From a checkpoint of a small multi-label image tagger.
Model: 5.27M parameters, 32-pixel images, arch coatnet, activation reglu, patch size [2, 2], depths [3, 3, 3], widths [80, 160, 320].
Training: ademamix at rate 0.00095, 7800 steps, batches of 128.
Data: trained on drawn branching plants, 145000 training examples, 6.9 epochs.
Rows from block 2 of a small multi-label image tagger, named by matrix and row number. Rows with one number belong to one channel. Each number is 128 + 24 x the weight over its row's rms, rounded and kept within 0 to 255. All counts start at 0. Numbers have three digits each. After the name is the row's rms in percent of the matrix's.
After each channel's rows are labels from the 100 images, of 14976, where the channel reaches its highest value: "patch colour" is the nearest of a few named colours to the mean colour under the peak. Only what is clearly more common there than usual is listed. The data: drawn branching plants. In brackets: how many of the 100, against the usual share in percent.
# convs0: expand pointwise conv (model.blocks.2.convs.0.weight, 320x80x1x1), inputs 0-79
# convs1: depthwise 3x3 conv (model.blocks.2.convs.1.weight, 320x1x3x3), a 3x3 kernel
# convs2: project pointwise conv (model.blocks.2.convs.2.weight, 80x320x1x1, transposed), outputs 0-79

convs0.201 055:124125130143114135106156123173137121145115122111139147057088117103148140132113089131096094143133089107131131136125173142129167135094172100148112146131127131139150157105081084128099130134137135114135106118083107127144161123157083077114144143
convs1.201 036:131134125133155144100088086
convs2.201 096:117159121139146146151149165128153131089089147116157109113148125064170123186111115129081108122104175111115139107143164154112156133120146168157121124133115160114088124153130093111099141104164097106137136162133110116121130128130123095098122132
patch colour: brown (62 vs 26.3)

convs0.307 057:112124132146088147089125143142115120140135134117106134113125170120150127110097105104129099095061122141099095097118126132126207116129186112130141160140123093122130167116136135137138099155120096125140124124116134128177167147149169140087135124
convs1.307 122:099079094107116115122131122
convs2.307 099:107116122118117133101099158106164126128136161134104102076118114130128171088081109107122131154114102182124123112146120111140133203146128158144102120103139147118153162127124099166111094176152137117112133138104153109155145155108122151145104134
patch colour: white (40 vs 15.8)

convs0.101 060:139169132120138122092132131146129128133120064124135129099141121100107147091138169098161163087156143129129107126125081143126110157132093108084162119076106091135141128153137187139163120127117134098099160155166127121112160148121126129113117126
convs1.101 038:178145116148141124134152096
convs2.101 093:135165146091126111135099124089137108115147174125120127150158123136084127100125106095154104127092103141155111163167100129090119155134110148106146099087128124128140111137179146124111130168150125126102154176161151153137131097107104152173104125
patch colour: cyan (68 vs 13.5)

convs0.137 054:126091136157144181123119106148125145119120118137161118091117125127144093146120173168118096145116145097121134101132133156106189110161117097165144112165122096108142121098129118137133132141133157153112118097062149141152111119118141117086076128
convs1.137 036:096112149088106138094117123
convs2.137 104:148161120108145150141102117061127117119147133126131155164157144136127119112107112155149080122103166131177123141146120107129116137127123165121129141095126119104115090120183132082122165146108162145107146162157151173111087095122134144107107105
patch colour: white (80 vs 15.8)

convs0.191 063:153137141126148137107128116162081126112089104131151109114129106127113125100181197140113193134143137123154117125143100136113100116144084096122134100110095112148133099142131157159149144103121145120117108125126124054106113105129092123121100126
convs1.191 040:094116115115076114120106137
convs2.191 076:149135162141139162141134152161064130107125115119119135104138108122175119100144141139125148101116157102107130135130140111072154100106155102137145121115108134131118101150157136122143137097082102125104135065119114082130144130147157118137181177
patch colour: grey (52 vs 22.9)

convs0.93 057:118117116122127105121125117120165089133155121127111152141109121103137140111119155119157137148125146166107133115104138154134118157163115168147115134140103120133116147080150103149108113138190131122161122112133136135221146186074160145132113119
convs1.93 050:110144133122142135132191146
convs2.93 109:110166102143098119104144172133143119113130107116109069094123145117138143114093100098122105165102123151129147112134126143150136161187117124173112160136162155128123137134128125156106096152183125110135102145083129144126178146148087107125121129
patch colour: cyan (52 vs 13.5)

convs0.319 069:127101115142118127146089156153120182136148151133163098126121107129144109160150148120074123145148106139135167127120154119146125121116123124184091098154133177145141122137073075133133145110127139171087115108145121122103085110107102112144106128
convs1.319 044:140167125139132113132106077
convs2.319 099:158142125162128135154175110124077178139153143156136137093133132139101111117154145146073094141116137101133134117144118135119149122117161101131126119139155118135117126154096095086100174105115138148126136050115138104122128107127148153124076139
patch colour: white (48 vs 15.8)

convs0.81 122:137113132157094087101142119100163108126165145116084125139120150163116146101105123113132111158097097149103127117129114110148148135141170153128131159142165103131141187113152159129119104151150066116157108124107129145168156146100143162144145161
convs1.81 067:092097085123109108124135141
convs2.81 082:157132113095096115114163098124149123091117129094101119116123132170091131080161099110123148132088128162118119115126129134095117143148113096121129131118171109130092190099142170142138124126150117102129112152144153139083145154159111144177164124
patch colour: cyan (41 vs 13.5)

convs0.58 075:156136118074122111149121121116123100135150143150122144210122125135107112132150137103120149098085121135138121130136128145135100135111123149090142111149099160122134130101179170135134128129154122149147153184185122146134131144138136162154145068
convs1.58 045:114115124132133196119128139
convs2.58 086:142152140151105128065084164113168131112171118142100147141131128132139126144097129103146114143121113104154137138127087121114147135137148114120130114115105118137190158146121094128092131172171134126127132096128128123150153139072122114158064156
patch colour: cyan (39 vs 13.5); white (36 vs 15.8)

convs0.273 061:094124114099161118133152107126122109111121156101125093124134166105117128158105111103086128137107098146109164088122130115098139142129127105151114151088152145198125088148114139162084136128107105100147154152142159111115121131138131116161188154
convs1.273 091:100111110107100106097095126
convs2.273 085:113107104113106137121134173158097096094097127142108123108079127158181158141152107158117160091156097137088137149176148178125151118128155078163116144140118152111131110141127118113128129106168110133132124099136109114137148152153135114101163118
patch colour: cyan (31 vs 13.5)

convs0.42 067:091126136141148148145137145108092164122102134119147139100144166143142102174111105138076102111129126127116147101152127091145157125128159090145131129151171151171118113167110119108146143115089124161105168129132139119125097093153184114088153134
convs1.42 038:080094101122117114136144146
convs2.42 076:125139082139092117126126105081148123159154133109110098112093155148105123092114152130088101134103076150106157134145113130149139158173119087138121140138176126153152159136101136161103114138169121137106151123113150102127145137153109158119118073
patch colour: grey (79 vs 22.9)

convs0.83 051:161123129098106149092154164197149146174153129134138154118083120135137148117125126131136102162162144126096119140101157162108155096128139113146120148121138112111144144098127117101126137130186140097129087111085087145152153146124101137120096153
convs1.83 035:093124123109104093119101097
convs2.83 112:130141141121153150137108160093123126116125143152138162149182163137141112116094138151179109109128161131167086143137112081124121121128124147109137123110086129086149076140169128079131161126101142134110142137165148140094106098103152129091119133
patch colour: brown (65 vs 26.3)

convs0.67 057:151122132141139141178127124097131127118172119114158059138109119096089116108158147098124172104144107138116133106112102120132096168154113099121151109112153147118132137184106164169153143134128096111142160160132134105117110102113084112136143105
convs1.67 032:135145097126088169105126120
convs2.67 096:139122133148139154183140067125138161132145135113150086115149120103145097115132161127088124153121164142146152099122148165082106141157140077175091097152146120137118107137098104113117100104158135098145126132096148099137131089133116106133114133
patch colour: brown (59 vs 26.3)

convs0.310 075:147128084138129120100152142133149122148147131123119127087115130109140112153120109127097113113135121181101139137112163178171121109111126120145095178069147160155098136119077108140090109125157153131112107148160108156141150150165106126106140094
convs1.310 035:113125122083111137087113153
convs2.310 103:135132115101112078107167143082165085096182135117111122144141185150117134147118093111149115118083100141118158160127134127133116135146126126153115157128137145093110104113137191095114137159148116148119124130119137154098100147146097154143140100
patch colour: cyan (37 vs 13.5)

convs0.115 080:107137129105088092103121122134196101106147123153089132129124145141118153094106129090152122147111138141132086147120121132150127156131154143123123137114141151094165174075151136146119111136177117087152085153109128106145171160095124130137114113
convs1.115 078:137189161139129133138130133
convs2.115 127:115117131133125126110146105181088152105112095092135140133142080097109100141150152142120148145115152121170159100086147153145125087112124146140095137151118098168079113107110128144129110130119143098178095119135146142171168162114147110125125149
patch colour: red (47 vs 0.6)

convs0.72 055:144175147110101128129144122173132136175117091128136110118115127123108162109131112102148140139163138129114102139133127154132166141144118110106155132117144151129130156097141112122158072097144137052167099174122111104112149101143074139102108116
convs1.72 037:143172099138159153145128143
convs2.72 080:124119144108114093108149107179169152128117119120114150130153089099109142132172127132126154138159169135162104147117138137139113110066121142127120127112143079156104127084144118134134134085110133104184097126127102167150123119128111136182112158
patch colour: pink (47 vs 12.1)

convs0.110 085:113132129124151117149118121125125139144125144160139126140128140115066125056134170148159131112132124149134101129123085144147129152165095153114171081148093116145153147119151151150187138136106143171134154120109130111134149160104108167123096102
convs1.110 047:109142130186156122132110138
convs2.110 076:108153095092114133124133179105192086100136131125105125158144145169135141136095104132164130121126076130116130150173122144129097146168114125137128126075121161128135096145153152130110124184163105104099115162134146120106126138121130147151130111
patch colour: white (57 vs 15.8)

convs0.126 052:128175153126113139215179130107130104123129082074159148119144127085124136130122152133140137121149153117143126167089135138110158086136117141123153117141109125108148178106130164137140121098132105119137156114122174153138135094130131114119152126
convs1.126 029:112151117098165104114158109
convs2.126 101:110081164144117074081098149148127106133150123146103131167115083145107157122168118111176159129153095145122098158114112130120121134128094151097132104109092108133131150099161127164134120155106124125150095116155115140160141153093146154151125143
patch colour: white (68 vs 15.8)

convs0.102 070:134116121166142138149124144112082150152116129123138107100123102118153139160101102146054096144117120128134186115132146097135188104128154147171092131136169139159124151150107104094105157106109142120112121087116137153157108113112144114119128142
convs1.102 059:080084105110130123133125130
convs2.102 097:145155121117077104111119120128154128121132159112113113127101137165120146103159092105112141129127072157099137135115146138165121127161138086110117132094184161114101184131126169167133116122142137131131094114114132101118167150166107151129168101
patch colour: white (35 vs 15.8)

convs0.285 087:103140107111103093141133124107131104158154128105131159148125141112111143116067082109144058119125151158108135123131139122147151117131146184109121145116143128167137162102138125136118103143140119115167141143140145164196148161101172141121137138
convs1.285 046:105128134128129137136179171
convs2.285 093:105160107153082100105147138143171153117117111087109096105110137134106152139116078125118101165133100145130129109127113145169119154160126138125122156140183134159114164118104125171101094135173133113169104141100133138137167152140118131120087122
patch colour: cyan (50 vs 13.5)

convs0.286 055:112153087116114108109146150107190112116135130105135103100131219105120114119098090099120121142130095148112130104132123116158171164151136117128115166119199100147112156116132128126135100119152130102149122147107138113113134131153113158122130119
convs1.286 043:096114128079108102144134141
convs2.286 081:102170111144100124131144151083161075128162131109121106112112152113155120129080101132156099109124086096095158143123107095144139118170144147120146168141153136145132140164128141120090082165142148148119145158097136147114166119151107126113136106
patch colour: white (48 vs 15.8); cyan (31 vs 13.5)

convs0.216 097:153101137132101129112124135101148127135176117110072113143138089132150177120126137093134110116108149165122108141137113142110136129123182163126156134133123135127209149115140152155120090151138120113130154119131109147169188162105160125145126130
convs1.216 049:129127122130131153134184164
convs2.216 071:165140114108089123121128115133179132141162124134088083114152173133130134142102079100183116155112154165106120091110132171134109129141140112100110132124142123120140130082136139139129127149185130120147092150106150158145150148113130138137096084
patch colour: cyan (59 vs 13.5)

convs0.133 086:118114153114131158114101112145114187117111108163116109127146131151101131145114165140107161132158140149159115125149113134183130188143134105142094100157124133129127106160126134128194080105095125123076129126133124085109116105133120117115088121
convs1.133 035:119156151108111107078116133
convs2.133 120:125112107148112118116136136162109143162100130089122152148126133135112165100109164135108134125141132174158107116152110097175145145092107089053136156114147152142139182125141105106149130107122179119110142163140117104103108126141125169144106127
patch colour: white (72 vs 15.8)

convs0.70 078:135095095124139155104147138142104135083127131128159145101144156112110079105119160149113153109097159154152129088084139124125155119156098079132123123164089120103090117111095110104141157113118146183101118115115155143138120159121116132085124105
convs1.70 043:135141131129104132100113070
convs2.70 095:147119131153111113119142098127077138114124129113131174125120104172097091081169135134126160112139070098135133152070136131142111102152108100112125094143132108162120159119118139155142171125111143152132103098137137122143145146129124155195135122
patch colour: white (63 vs 15.8)

convs0.94 083:159131135126133107149060080115146116134130152154135116156110115104118140121112124114160111103139100118131096173113089143145125136126129143081191123131110136121174134137141192143154111137143127156107170151125102112087154117149120136119100097
convs1.94 036:112122105089095105094118132
convs2.94 096:107113114153131105138179098172104131138112108115118112120137118122118085138176129157135145101112118081113136120094140170117137072115105146134151110174133131157121126090082125169142130109111139132211142103135120157133136118138128123155127125
patch colour: grey (73 vs 22.9)

convs0.153 064:116121104177123137126130148156095127143122105123161127134089116118143104177150137153112130106140132112154174123098148157139138092142118136121126111166134178123139134106076129121126153139144144205117136156145088180113139140120096090101134108
convs1.153 044:133146132145153177103119100
convs2.153 085:115139123110127141136162171142120122162128090150161132063134148090177137170120069157100104101145148110120137147154138142100155125116142155145141151113127149095103123133131094071105150105129140099111141158123117160128104133155097124126142109
patch colour: grey (72 vs 22.9)

convs0.202 081:097156097141126134121156118106157109148113105077149096091099140110153134125103082119122104181130111134089164073162131123158135135131134131141090153132182122159079136132103110155117117154122126120135100146109146132159129105119091150112139139
convs1.202 036:137123140092108143131073134
convs2.202 101:126165111150100075139176126116135079135128134126121084144123141119104141151130052124137107098119097126116129147129124150154139117142100112091116169109152130133127162138135149140116127127152104132189111141118100164146140105168123167083134123
patch colour: white (50 vs 15.8); cyan (33 vs 13.5)

convs0.271 063:101128138109120105093141111142162106158171137087116091140092096105133151124131109102150092115089124140098130142137138160101146169134152141135123124129133122130120132111166121130102072181149090095159086148125122132173178138123140159141122129
convs1.271 064:079086125104113122127117125
convs2.271 126:106125119134151153148126202107140111097120140151084106117104114102101172071128052138140124138143135131111139154121127146120141180169091156148096118107153119116093148128152105152125130167137138126108100119133130150140150128126110161126121129
patch colour: cyan (56 vs 13.5)

convs0.37 079:127161124086093095137148133117158136145182184100108126174144103141137128141144130080124122117155130123117128168149161151128116117128134172130126148123121209143148122109126145114122112115158067137147130153127124151150139148106131140168147115
convs1.37 043:112151173157137143162118130
convs2.37 095:120143134176110114098139124153114182101139138117147132082139117137097117113108128147110137143137159139140143097071138144158160098152147123118101103151134104147122153126071102115106143117125157138121126075103145148186151149119131108111084157
patch colour: cyan (34 vs 13.5)

convs0.35 079:093098146146145141139125137120116129101113140114110147115143124141135131194103077139084104146112124128131160102171134097108167110151160119198098129194144145118124098135102095121114155115113117122149127123121156147165101106116152122113142144
convs1.35 051:103088098126095101136120139
convs2.35 098:144127087094133132151116106118150102140107155157106111130122152144096144096134130118123140110121113164133143129139108150150096165157081082110141116122160153089141131134140152136152145138131161156076157136153141122134110127126100157151116038
patch colour: white (39 vs 15.8); pink (32 vs 12.1)

convs0.84 072:124118096140157108159163124133129118153134111099123092132107128102145157116110090154157081116150130117105139128146146131088132106115119167119149192101139087162088138124137103138070128152110140106148145145148137180147107138114181140106121128
convs1.84 052:129118126090102095093110111
convs2.84 100:118114111112147092090094145111149131126101174147130150170123093117105132152151144119171141124130091140134134135149133155140117124126106153130097083125087129113141093135145094164129114163158106098175095132154131121174162138074129149161137115
patch colour: brown (88 vs 26.3)

convs0.17 067:157160123125149102140157157114137131145116115129140137106138155129098154104144147118112158096156130148139099096105079124137146155130120125075203128099101122133148147159116159135129171097150165107101164134183128112082112126114108139135130132
convs1.17 035:176148125136165100146129131
convs2.17 114:137149096101125123115104120089131100101141138129092119181119128167135165099111106116155095104117105170113104174168103152113113159110124139092122134109118120139149133129172152119113148180148121142091145130188157139143124126124132122125110078
patch colour: cyan (87 vs 13.5)

convs0.184 062:135095119128105155092159147173115126159147116135102137108100108159172145128139149130135137124138155126117121141130163174111168125111118086120102159157091117112119126091115112081108123136166130150127072124138071148128142172134106084132122136
convs1.184 041:122135154110076130109100144
convs2.184 110:107123155136119131103139118175098121111107120110178115088139133111120082134138123124113144133110156094134171095100152126127188092144179109158140139154126141142121099121097124135133087090106144141180111133114125140148168133137142093092124158
patch colour: white (34 vs 15.8)

convs0.207 050:092122125097125105137132102104117107109178159121138138136137122132070061102167148114148165096127107151132138097125140136126097154149074116111133083136108116123113144129158131150152112131119101172133145123149182138132113164132151150150154131
convs1.207 039:125130130086123113096104089
convs2.207 102:124100137111165128154128107155097127165084107184149157151140093134121147126173146160156145135172139114144098147126141144115107132079087148104145105124099101127116125099154098117159140101105169151134109160161107140119088102110125131131112126
patch colour: grey (75 vs 22.9)

convs0.136 066:124123115065111130137135148173144147123133141180137173115149147135147080146149142140112128109121159145123135110136176130077136116110119103167102094144071151114109097100107108098139127082110130184127115120109136120115107128146126110155141118
convs1.136 042:122137128137151187144102128
convs2.136 117:176100132157082130101096100123112143154173120144118149097147085134088135105163166163153148138172125105137120135152117125154117120106129122087157129129139103119126098099148140154148114130083166122123115075110105124138138131129136174167113127
patch colour: grey (91 vs 22.9)

convs0.59 110:169119143097062143109092126114185117151163149134063122102135140143154149109127122100086123110130106168129113162138107108121146134108172095117140140077140128131176162140108160137118116127151126128111150120133112097123141124150109132144147121
convs1.59 073:111111121086080111128119120
convs2.59 089:110135119131182136143150126099140099110132170146153114107086114135164152116159080152097089132126098093095140147148144177073120113124129130150124139119127107137102156170083112115070147123120113141096138087126157118147118115144133118122135139
patch colour: brown (82 vs 26.3)

convs0.44 054:093177174151146152171171124122106130141142124092153108146169119066125105106117126118146152096140146123139148145128106138114144147127083156117129128135103138133111146153124162128125139134088101155115187125175148142151123105158155108149146149
convs1.44 031:127110131150081163150115143
convs2.44 089:111124169132147122143159138150054135093103141147166133130149137122116117133164143109134164114130132111120114134137137123098138108108113133121131107129080105128091124143155132127147160101096075113114099081149123125133122116125184128130167198
patch colour: brown (57 vs 26.3)

convs0.277 061:161138115106101134110123150132155117109154095121110167125152139149129117086139157117161155110121155129154103128109129094128128117144127117048165158085091129109122102096133159131141079134110141164115142157160135112108145159145102161160128101
convs1.277 052:063101118117134125129128129
convs2.277 079:116120141118190156135105138116094167099114110139137155131172070126131078149139163169140152134142132094147117118116104110130117148116115155146126079140081126137116140157130078118148142127124131112119124101115141096148109115092140145146158181
patch colour: white (62 vs 15.8)

convs0.212 074:128127090121150132131145102133127156133118106100145119137147096102114128132131151145134144110156152123130140119173147139148059151129022153126128114122100125137075114096128119107121081103137160134107115138142149157140109124140140152096116101
convs1.212 043:097123116118146085087122131
convs2.212 084:120134137130145143155157125147121144100107087141140149121134095097122105180148098145182119154115173075149152118099140138128116095124089191120111143157117123143072104107113125118101117137117139125147096122151142190137139124119115102128115136
patch colour: grey (60 vs 22.9)

convs0.314 063:148088123084132128156116161155143140118113096142125162126121123139174137169105125141098124128104166140145112115130170143113131093088132116167105139139085193078128109100138096125128155114134088122125103110090086113122106129137145095126148121
convs1.314 039:134119140168085134156103123
convs2.314 102:117096134149132124122141113153115145107126143139151161142116082145152111123192159134141138145155137115114102110103154179102140107123139120110109122153083110146112105087122090096115160120107141183134098083120134152167133151103160121150091109
patch colour: pink (33 vs 12.1)

convs0.92 073:084142119103110105137143144102169076120144101107126114141102157114128140144081097129172083139146138119116102118127147146143128140128140177130125169154137149119129141122153099113105098161158126071169122173125129145159150173102155123130129124
convs1.92 047:129113140143169168131147158
convs2.92 092:094113121137120103078141154184110158086078110087118110111119146113110154137136107113091147137140159171097122109106146156127167116128139151121108139133153107171103169095113110164124127092149125120133092106132115143146150174121134107137141146
patch colour: cyan (39 vs 13.5)

convs0.306 055:099147116090124097153123158110115152116131164147105144127140136136118155141146126095130148114118100161128137134173098082144105155094127162127132093111151164145122121189140145112155097112092090112143147136160171090134109091083139141150136146
convs1.306 041:133102091124108089159124114
convs2.306 106:110185107132148116158159120096120121097121156087132109124164131128110118089124109123125114136104127178160160136124105105096111177173093141135105125098143123155116100151165128137097128140132132120103160166173183116124110125109098124135125102
patch colour: grey (55 vs 22.9)

convs0.284 049:100118139119097108094177165133153118118172133082124131111169187139095073134105131101100124129125119147130167098118124092137162139115147108131143136118148130211118128111112144131125113157100129158150142151133139139104116156132133148147137137
convs1.284 045:082092099106122110136127136
convs2.284 084:115136120157143105092100156142129131128141130149131132145119101166122153129143116145131146121174058116134138162175122146143087144149068124118110109085111119150132138166152093154108119153109127120108092087144109102156121126130109185138124150
patch colour: white (58 vs 15.8); cyan (31 vs 13.5)

convs0.205 071:133090131120109137174107126106152098145133102129122131143124101110193146129139122186119108143136164091117137188161160138081121095122138145164119141134086149093163108080133123150093114128127123124133155130086108124118133108155127103131128118
convs1.205 045:106121130109107140108076151
convs2.205 094:142148096095147129139104159075158077146176123166088162142088123117124151113102098152144090115125104140123147166156106090164140129098122140121132153116145145114129127120155163110142124168125144130111154118139115149117092150141128153097141083
patch colour: white (45 vs 15.8)

convs0.22 053:111079149109111110110160122159145125125139145104126127119124146142147128099139127112130124146093137145055101082158146114116144156106137106157108133120136114124126162085144105110152127149082074137158096135078113135153146160140151167143155149
convs1.22 034:113096096148128105127171137
convs2.22 107:135129078115139112137138094112164120134117140154109119128133108164112166102165109128101131135153120155135124150159107154114086181137070134098139120120139124143140166133147103125125161112164154114093133153163145129107073116124109145190120103
patch colour: cyan (53 vs 13.5)

convs0.217 056:139101104094137155135116146125133148131146112125106127139130088114168109095153130149123106123131183141140143122108200122115120101113088138156087152134079159121112110067112105141116100124108127190105115106125131140114105143148116131157135090
convs1.217 034:145123114160162100108161110
convs2.217 091:140128144169127126138129117135093155138128145158156135079125127131122133126144129141105126118162128119115121146116125165109165108121188089102138087138151088147166154145089114121128174083134140165118118076085124110137128098143141124114068113
patch colour: brown (84 vs 26.3)

convs0.150 066:135176118108110122127131131115078111111112112174127145125156161145091107137128136159104168076118094144183147144084108079134156110101150100115149122106150104122104106153120144094157150102110166112131116129169116135099121142107117109119138126
convs1.150 038:161153101140146089126146110
convs2.150 101:120173106080105100118094082125160144125132137074086156165160105149108131140139103129152106102110133137141101135127118159150103112111135140090119137095143169168131098110155147138130118163125130130147122148156123170157159142113136126157115079
patch colour: white (85 vs 15.8)

convs0.0 057:168099156096120154140092110145138171143136136158139152116143093093146086091151166139138123125082165138144106124122161150091102123089093117128099120128090125121107105089139114129148136128100141177072117090110128120124146130146111118132104127
convs1.0 030:153119143125146092104169110
convs2.0 094:134099160153137108086113106138118168138158106149150145093150105150128116132150161183090151141159114130138120131129115128112124141105121096123133100107139085161137148122120087137133171064116134118121120067117108122133087116122135167153109160
patch colour: brown (77 vs 26.3)

convs0.8 053:123145114117116134113130108159119160159111107157151154105134105163134091146142169146109149149135154134120118146097127142101138122139123083139148104119116103104144140113167093072160120063132162116138067093090124121143133112115111121129090093
convs1.8 032:127093087144144125115138166
convs2.8 106:114127117136143094126153118138204139102075144198143135131142133148163159125131121128121133146141160123116121121113163185104140139109152111135082112141128128135104143131123084115110130090179110107158086099109108117123131121111123103144102135
patch colour: brown (58 vs 26.3)

convs0.75 103:127174130135113125136148140099126073076139111105133152110144196108119130111113113128179132101143150140136121126121121087138120093127149133080143149082129100132110137136126177111142124133142128113152192141165137138116164153103142144138164135
convs1.75 662:132125129110107119080094099
convs2.75 166:134146093127109137123156124141124134117099127118142104167137135121106121147152197171089136114110145145120110105141142153190118098137102110153117125188114168112094125140089143086149111138138106172124148104103098115119151130132106094108125098
patch colour: brown (55 vs 26.3)

convs0.163 070:079135116116135092156211121145107076152097102095163111097084119097139143112144125138125126119117113120073155103149157125111125170118102126147108162127150104158103133121151125132082112134123115106143108128136141117133118121158141127127157156
convs1.163 045:139124163105152162149145157
convs2.163 092:115138122154111130155133177144098117076105131085124086108084079137166173158150088163125133114169108099092137130154136173107104128126124158137110144146124134145116130142131111160113124151159096098133124113124095101123152142144138113144152160
patch colour: pink (39 vs 12.1)

convs0.170 085:103096118139124117105162150117150111110091084109134163114121141133130133121072150134148114160093151137118126052133140122140115132142114139144117147139112086106113123105142114127140121180116119132120114144097127161145151210097156138099138101
convs1.170 034:144097117163108098136154152
convs2.170 099:112091105115117114095141159158130128111121065120103117167106112115079150147163117116098140162151131181147133116124123122116127144108094162126134139125117128168132156058124141162143126120127150126141115173139131145104113158106120134184144105
patch colour: cyan (32 vs 13.5)

convs0.132 073:084145151138121146109118139194101144158115118110168117075115137071111114117129137117121139115134110123125104137097145158120166148145112093124180086107115149128152153125113115136177122135119163106109151117104110127130166131140083119086111139
convs1.132 076:081084120111108119128115123
convs2.132 092:109151099100144139141156153125135104084118171108124119132138170109095123096122098099090148099089120176123148139106133176128127153173132067113130113111151154114111149141126154141141119130152127120107131139164153133122132144131097103118181086
patch colour: cyan (59 vs 13.5)

convs0.288 279:122181117140102109109158142145110113152119097113081123123130170112141171108114074104164091102108122131115123163115134114178152115116160151086106186108157128152125145127145143140119072130125144104154124132141135146141164145153141119104129127
convs1.288 380:071089119111123129124126121
convs2.288 128:113141097138150155119115128085137112120140128129126112137116094122172130135123133164193129131147106119137135166164115146167077173150104168137121119156130142131119108140140106094120137134150134148036118144141144125118104143136131133129082092
patch colour: brown (93 vs 26.3)

convs0.295 073:131149089095100110115161145100169094117141139115153112136112144095135129131107102121139114144113106153119146123119171143158129140131146143112099179143190138121083163114135120103078067130164137097145095150131112129158159135124093138138139122
convs1.295 044:117104114108085107111092133
convs2.295 067:093178102096115104170131127067160076143133135122128082143126128104128121147123098127162091097116098122107156157137109134130102138162126154109122151126149149128125107162157136109097105172157130127133146181142150169129143110130124133115126092
patch colour: cyan (56 vs 13.5); white (35 vs 15.8)

convs0.203 053:134156139147134125100106116151125140132149092110167117153173127094123086113109144155163119118118167113164113136094110128093155113144113122082152136096097120121128093092176156134118081134100162152126165128127108121097155157128114143163090128
convs1.203 029:119106109165166126109134160
convs2.203 096:123154105111168113161156145091149147099143182142142125139153108144179134122118109151108107110120142151117119133162158116119132141133145139154098132116095152105095120154168088064095168091126089117093123140147119125121100109124148136093145119
patch colour: white (65 vs 15.8)

convs0.7 052:141122169116110106143151125170134106129124137123144146112093105116138137111200150105158132119167126100105132145107118120059129121150124084125149123094151110138160128138140154143137123137108103132157117141107107098100132099159063102142154167
convs1.7 044:120126125111115138110136193
convs2.7 085:150121123150077114125182116141127092125166096122131113126072126156159148138156146147140138120165114063101145139147142145094134104104132124116135173171155086141091147092146130109099108111131119134141117135117102159105120134170119140153132142
patch colour: cyan (40 vs 13.5)

convs0.167 118:076185139122135109140172128122107092120135141103128104144110123109115123130114078125188118105142112105130134120138148151155118152125124167110097166147144141124067147132149145128105100170117086121161117142126113150158146122169118140112172144
convs1.167 084:096104111091102108104112128
convs2.167 078:107152099103110085159154084096170080102122133106139100171120127137129148146114108115175114136111116115143140145137121157123104162130103159099106146129123134117128107161176140143099104173171126117149105170167166155124126113121134117145132108
patch colour: cyan (65 vs 13.5)

convs0.278 062:111113134123139145144148166173121164119103120137166166104106159123132117184095111148109099139136128118122123110111171124163144086095139131143110131176098166132124116096102074117132198113141141146121113122123110140131106135118127100086115125
convs1.278 033:121110116158154147091091122
convs2.278 091:110147122140119109119166152171096144092083103129185138128128192079140108127107130112124122113088181135127109129122160125148200122117141106139132141129121113150102126097112143121122138092142097155130130127139129125132145172119164113106102114
patch colour: brown (85 vs 26.3)